A small contrastive audio-text model, trained from scratch.
Model: 25M parameters, log mel input, encoder arch transformer, encoder activation swiglu, encoder moe expert_choice, text encoder norm layernorm, text encoder activation relu.
Rows from block 7 of the audio encoder of a small contrastive audio-text model, named by matrix and row number. Rows with one number within an expert belong to one neuron, the router's apart. Each number is 128 + 24 x the weight over its row's rms, rounded and kept within 0 to 255. All counts start at 0.
Before each expert's rows are labels from the 100 clips, of 14848, where the router gives the expert most weight on average: "peak on" is the class under the peak. Only what is clearly more common there than usual is listed. The data: short made-up English sentences, spoken by a formant synthesiser in many voices. In brackets: how many of the 100, against the usual share in percent.
# router: router (encoder.blocks.7.mlp.router.weight, 8x256, trained with AdamW), inputs 0-63
# gate: expert gate (encoder.blocks.7.mlp.gate, 8x128x256), inputs 0-63
# up: expert up (encoder.blocks.7.mlp.up, 8x128x256), inputs 0-63
# down: expert down (encoder.blocks.7.mlp.down, 8x256x128, transposed), outputs 0-63

# expert 3
peak on: /ɝ/ (32 vs 2.4)
router.3 [144 129 120 135 119 148 167 128 156 148 132 127 151 138 114 140 111 108 159 153 147 154 126 161 162 117 141 159 114 123 140 127 154  87 175 115 129 167  95 107 108  97 152 114 159 124  95 103 132  99  94 158 116 138  93  99 163 151 172 142 132 102 153  86]
gate.0 [136  98 122 130  86 137 131 140 156 156 143 129 145 125  71 132 140 136 123 148 120 124 128 124 103 104 142 146 110 110 163 141 141 127 178 143  97 159 178 148 131 150 124 131 140 129 106 146  75  75 140 135 131 120 106  81 108 137 112 131 142  88 104  96]
up.0 [136 100 123 149 103 143 165 125 172 120 125 142 102 123 173  92  82 113 124 133 120 137 158 119 140 149 134  92  96 129 141 140  93 126 124 178 136 118 136 137 131 111  80 144 190 158 151  86 123 151 157 172 165 118 196 133 127  93 158 135  90 119 151 116]
down.0 [105 116 103  76  97  99 154 176 141  99 131 108 130 132 135 123  65 107 135 132 133 151 145 135 130 136 111 142 137  86 133 130  99 171 105 106  99 121 114 149 137 124 117 124 110 116 130 155 144 136  83 166 138 121 164 150 110 134 127 116 140 209 148 135]
gate.1 [102 113 132  78 123 125 132 107 134 109 124 200  88 118 112 121 136 107 148 125 134 136 118 112 154 110 132 166 118 133 120 112 170 151  92 168 136 164  83 140 111 142 141 105 128 135 147 188  92  95 136 193 139 134 106 113 128 168 115 148 157 100  91 107]
up.1 [105 134 111  99 134 152 132  58 140 152 164 122 114 131  89 119 121 135 126 117 124 155 117 120 113 149 133 183 125 145 113 102 164 169 128 146 140 150 119 109 114 143 153 158 148 137  73 132 110 152 136 129 102  83 135 128 134 147 142 154 113  53 133 116]
down.1 [127 144 102 121 151 122 152 145 117 137 134 121  92 156 129 125 125 184 117 127  87 155  95 115 171 124 119 158  88 105 135 124 136  98 140 118 109 137 125 119  86 128 139 124 109 205 150 160  97 124  56 156  84 112 155 123 146 111 137 139 112 120 145 131]
gate.2 [160 120 141 107 148 153  77  91 146 116 134 107 117 148 136 115 125 114 140 103 149 101 167 130 118 138 122 137 129 180 127 146 151 137 138  84 123  97 117 128 129  89 136 125 149 132 172 123 140 101 101 160 122 163  93 152 144  94 142 148  79 119 121 130]
up.2 [145 132 151 106 128 138 164 105 106 100 124 111 143 138 166 147 109  72 149 148 128 142 139 144 139 115  96 136 136 135  71 105 126 159 118 104 169 108  79 145 113 128 148 120 121 174  99 166  92 138 175 102 185 115 115 138 117 132 130 169 170 110 157  97]
down.2 [176 156 147 130  86 113 123  92  94 130 143 163 102  95 135 129 126  94 124 105 151 116 101 178 113 112  91 125 152 106 131 143 165 106 107  93 101 124 104 124 104 147  79 131 140 110 156 145 119  96 167 156 124 140 178 115  90 195 109 113 150 130 115 123]

# expert 2
peak on: /ɑ/ (34 vs 1.6)
router.2 [136  92 104 143 135 139 135 125 135 144  91 124  73  84 122 102  93 163 100 141 137 110 107 101 136 108 150 157 162  94 117  92 165 161 100 124 120 133 138 128 113 133 110 148 108 131 155 114 135 149 109 166 165 138 117 103 120  88 136 126 113 161 145 142]
gate.0 [113 106 131  94 150 122 110 169 153 135 118 109 146 132 139  81 158 154 102  86 179 131 132 145 142 115 124 218 102 152 162 146 107 159 120 149 122 108 141 110 151 133 147 136 104 139 141 120 130 117 124 147 110  94 132 113 117 109 137 120 136 158 105  93]
up.0 [138 118 131 119 136 134 148 141 115 101 104 153 119 146 109 149 129 117 167 117 122 124 127  95 146 129 115  77 153  89 142  97 104 125 117 133 117 161 114 108 128 119 189 159 131 134 124 111 110 121 121 120 152 155 101 131 112 147 109 115 116 110  97 125]
down.0 [139 131 113 123 151 162 121 138 105 167 108  98  91 117 143 111 137  93 145 107 115 117 133  99 111 105 134  92 137 150 108 129 129 140 103 108 188 134 124 113  83 102  71 121 138 154 135 147 133 134 152 176 116 136 103 123 109 146 100 127 131  91 110 103]
gate.1 [117 118  92 137 121 139 110 136 146 138 104 170  96 123 105 109 130  99 129 163 143 102  96 147 131 129  99 114 112 126  98 144 137 149 103 157 133 146 115 107 135 106 145 104 149 195 172 103 168 116 121 115 120 124 118 155 120  90 139 125 157 142 134  93]
up.1 [136 125 188  97 118 118 136 141 119  87 163  89 139 144 172 133 107 143 159  81 132 168 113 113 133 103 118 158 115 110 169 148 119 139 166  97 127 117 139 125 108 165 131 191 113  70 111 151  95 141 130 140 101 147 142 134 155 137 114 106 127  92 141 119]
down.1 [166 129 138 102 125 127 172 144 146 127 141 167 170 137  99 132 157 181 126 153 106 172 109 136 138 105 146 132 133 133 120 146 158 113 100 161 147 154 147 127 138 143 121 134 155  98  62 109 117 176 148 125 134 132  76 130 125 113 109 114 148  98 140 155]
gate.2 [132 107 152 112 130 177 127 153 104 127 101 125 116 156 123 133  96 185 143  99 149  83 105 135 152 123 155 166 152 142  80 103 126  66 108 114 142 154  91  99 118 125 135 115 142  71 133 133 131  96  97  76 100 133 123  87 181 107 110 140 133 137 152 132]
up.2 [134 126 147 141 120 172 100 177 114 127  99 123 160 156 153 150 107 152 152 103 171 107 136 132 126 163 129 155 164 120  81 116 175  69  92 142 130 141 112 130 144 151 136 101 127  85 138 122 130 114 106 108 117 129 124  72 149  95 122 105  81 102 107 136]
down.2 [129 104 143 128 145 123 119  96  92 117 155 118 107 174 131 117 106 134 137 126 179 154 145 139 137  79 144 127  94  96 140 128 121 126 117 147  96 127 146 152 146 113 119  94 156 141 126 123  67 170 102  90 157 140 140 107 146 113 125  97 147 139 111 133]

# expert 0
peak on: /oʊ/ (38 vs 1.8)
router.0 [110 126 150 113 118 147 127 123 139 147 161 128 148 170 135 121 110 154 131 103 129  82  99  97  63 118 129 111 123 109  98 123 128 152 141  92 103 105 125 150 180 151  91 155 122  97 121 115 113 121 120 164 158 153 143  74 160  88  72 139 133 100 117 137]
gate.0 [129  75 116 139 141 156 125 128  95 149 135 118 130 104  90 128  95  91 152 108 118 127 128 154 130 117 145  88  64 144 146 125 143  89 109 157 131 116 152 124 117 119 101 109 111 110 117 173 151 133 105 134 130 167 120 124 109 102 116 130 117 133 156  99]
up.0 [109 135 114 163 137 125 120  70  96 121 110 167 162 153 131 101 163 153 130 116 165 104 168 109 106 113 147  99 129 101 120 144 152 126 192 106 127 108  97 139 132 100 160 131 168 135 126 131 109 143 104 101 150 129 100 108 131 152 106 119 158 135 150  92]
down.0 [146 117 101 101 130 124 156 149 163 156 119 171 129 111 115 163 149 160 109 117 169 110 105  99 104 153 125 133 130 124 162 108 124 113 134 135 113 163 143 117 132 149 119 120 125 125 106 128 120 136 135 113 158 153 122 130 139 109 117 110 145 129 101 123]
gate.1 [ 92 127 113 125 176 139 117 123 106  84 106 154 106 120 127 101 107 117 153 128 109  84 105 151 125 129  81 106  99 141 148 131 121 128 159 119 110 119 132 122 158 149  98  96  90 122 110 139 153 122  91 108 111  84 138 143 146 101 122 124 120 110 127 130]
up.1 [163 125 137 123  73  87 164  99 163 116 162 114 166 135 154 161 130 154 108 116 155 148 156  89 120 155 149 149 163 121 106 124 115  81 101 151 132 154 115 143 110  91 160 160 136 115 165 114 111 129 163 144 137 122 117  85 106 144 147 122 130 117 133 107]
down.1 [136 127 118 105  79 148  95 163 135 115 129 114 107 129  99 123 120 134 143 116 137 158  81 128 178 153 128 125 134 127 139 153 133 126 116 111 148 161 109 154 117  84 130 137 132 116 137 149 154  75 203 119 109 135 128 115 146 127  87 102 135 115 138 138]
gate.2 [103 120 127 178 164 137 130 129 159 176 122 145 121 148 118 106 128 107 106 143 117  58  96 134 114 172 197 184 136 141 119 142 169 133 124 149 118 140 106 144 123 139 150  72  96  93  76 150 150 164 154 155 151 126 117 105 121 159  98 161 131  82 125  76]
up.2 [111 133 146  80  97  89 118 124 102 124 175 125 107  91 119 126 141 154 145 102 151 186 118 123 107 127 127 138  76  92 184 114  86  92 138 118 133 121 131 129 141 125  99 162 143 151 171 121  59 116 118  92 126 106 139 144 128 117 133 100 183 155 124 142]
down.2 [122 189  88 140 141 109 142 118 155  85 123 191 107  68 114 150 126 143 128 119 129 167 136  98 136  78  97 148  91 127 126 116 127 140  86 138 139  83 119 113  79 107 144 158 169 136 165 122 127 146  78 144 116 160 125  99 122 131 138  70 125 133  82 135]

# expert 6
peak on: /æ/ (54 vs 2.1)
router.6 [111 105 163 137 147 101  84 144 156 130 124 124 128 108  84 168 175 134 177 124 156 115  93 151 152 124 118 151 110 106 123 114 120 152 173 137 140 176 143 115 166 144  98 104 125 121 143 130 160 141 112 103 124 103  90 101  87 127 123  83 132 144 141 147]
gate.0 [136 162 126 105 115 123 114 172 118 131 167 150 129 108  94 129 147 112 120 155 127 103 129 132 103 135 135 125 123 155 156 107  94 119 153 169 130 147 123 141 123 143 124 129 149 136 164 168 129 142 105 127 164 169 131 138 135 156 133 102 136 159 134 122]
up.0 [123 151 131 126  93  98  80 142 133 129 174 126 134 146  92 111 138 115 159 149 131 123 114 128 102 143 133 112 110 140 140  84 119 123 122 143 117 162 108 103 118 137 160 177 161 145 167 158 116 116 130 125 135 161 155 126 156 124 112  92 131 146 127 123]
down.0 [166 135 127 112 151  98 114  84 148 134 113 126 136 125 137 113 131 153 153 123 151 150 124 122 113 138 103 108 103 111 173 158  69  86 145 133 158  84 152  81 132 135 121 122 107 138 127 141 137 110 159 129 133 147 140 133 127 128 132  80 115 159 127 144]
gate.1 [171 112 197 137 118 108 114 121 169 131 131 100  66 109 121 117 121 139  63 121 109 144 125 126  89 127 114 105 147 146 126 105 196 137  76 113 157 110 100 120 136 135 122 120 147 126 149 126 136 116 139 128 117 109 105 143  98  98  97 109 106  99 128 154]
up.1 [103 149  99 118 113 119 122 162 115 127 129 125 171 150 120 107 154 106 154 139 163 105 136 118 123 140 130 145 108 113 153 144  72 133 232 116 120 133 109 134 126 110 139 138 111 126 115 143 132 147 116 129 148 137 162 111 145 138 134 137 134 143 110 116]
down.1 [141 171 142 138 132 122 136 149  90 125  87 105 131 120 102 108 174 100 182 123 141 123 103 176 119 151 118 167 139 117 120 101 127 122 151 120 128 116  96 119 125 183 107 100 112 109 117 124 159 165 146 124 130  81 115 148 109 117 119 133 144 123  87 107]
gate.2 [119 161 168 116 120 109 123 113 146 116 117 146 115 150 149 119 127  99 104 139  99 147 141 121 177 133  70 145 150 165 105  81 115 107  98 118 119 161 110 116 156 133 132 108 163 125 130 114 136  93 153 128 101 146  73 141 164 111 124 183 125  75 109 112]
up.2 [146 145 153 108  90 141 124 103 137 115 143 135  82 148 111  93 118  96 114 121 119 165 156 120 126 102 122 149 177 176 127 116 155 104  98 116 128 128 125 101 181 143 136 101 126 110 148 127 115  96 156 104 111 146 102 126 142 125 120 176 131  97 120 127]
down.2 [138  93 133 182  96 122 137 149 148 105 137 110 126 160 169 118  88  99 144 137 129 101 127 128  96 131 154 142  90 123 116 148 123 108 149 109 135 112 100  76 114 177  62 141 116 110 137 143 143 124 147 104 117 111 138  96 131 128 149 156  78 113 128 126]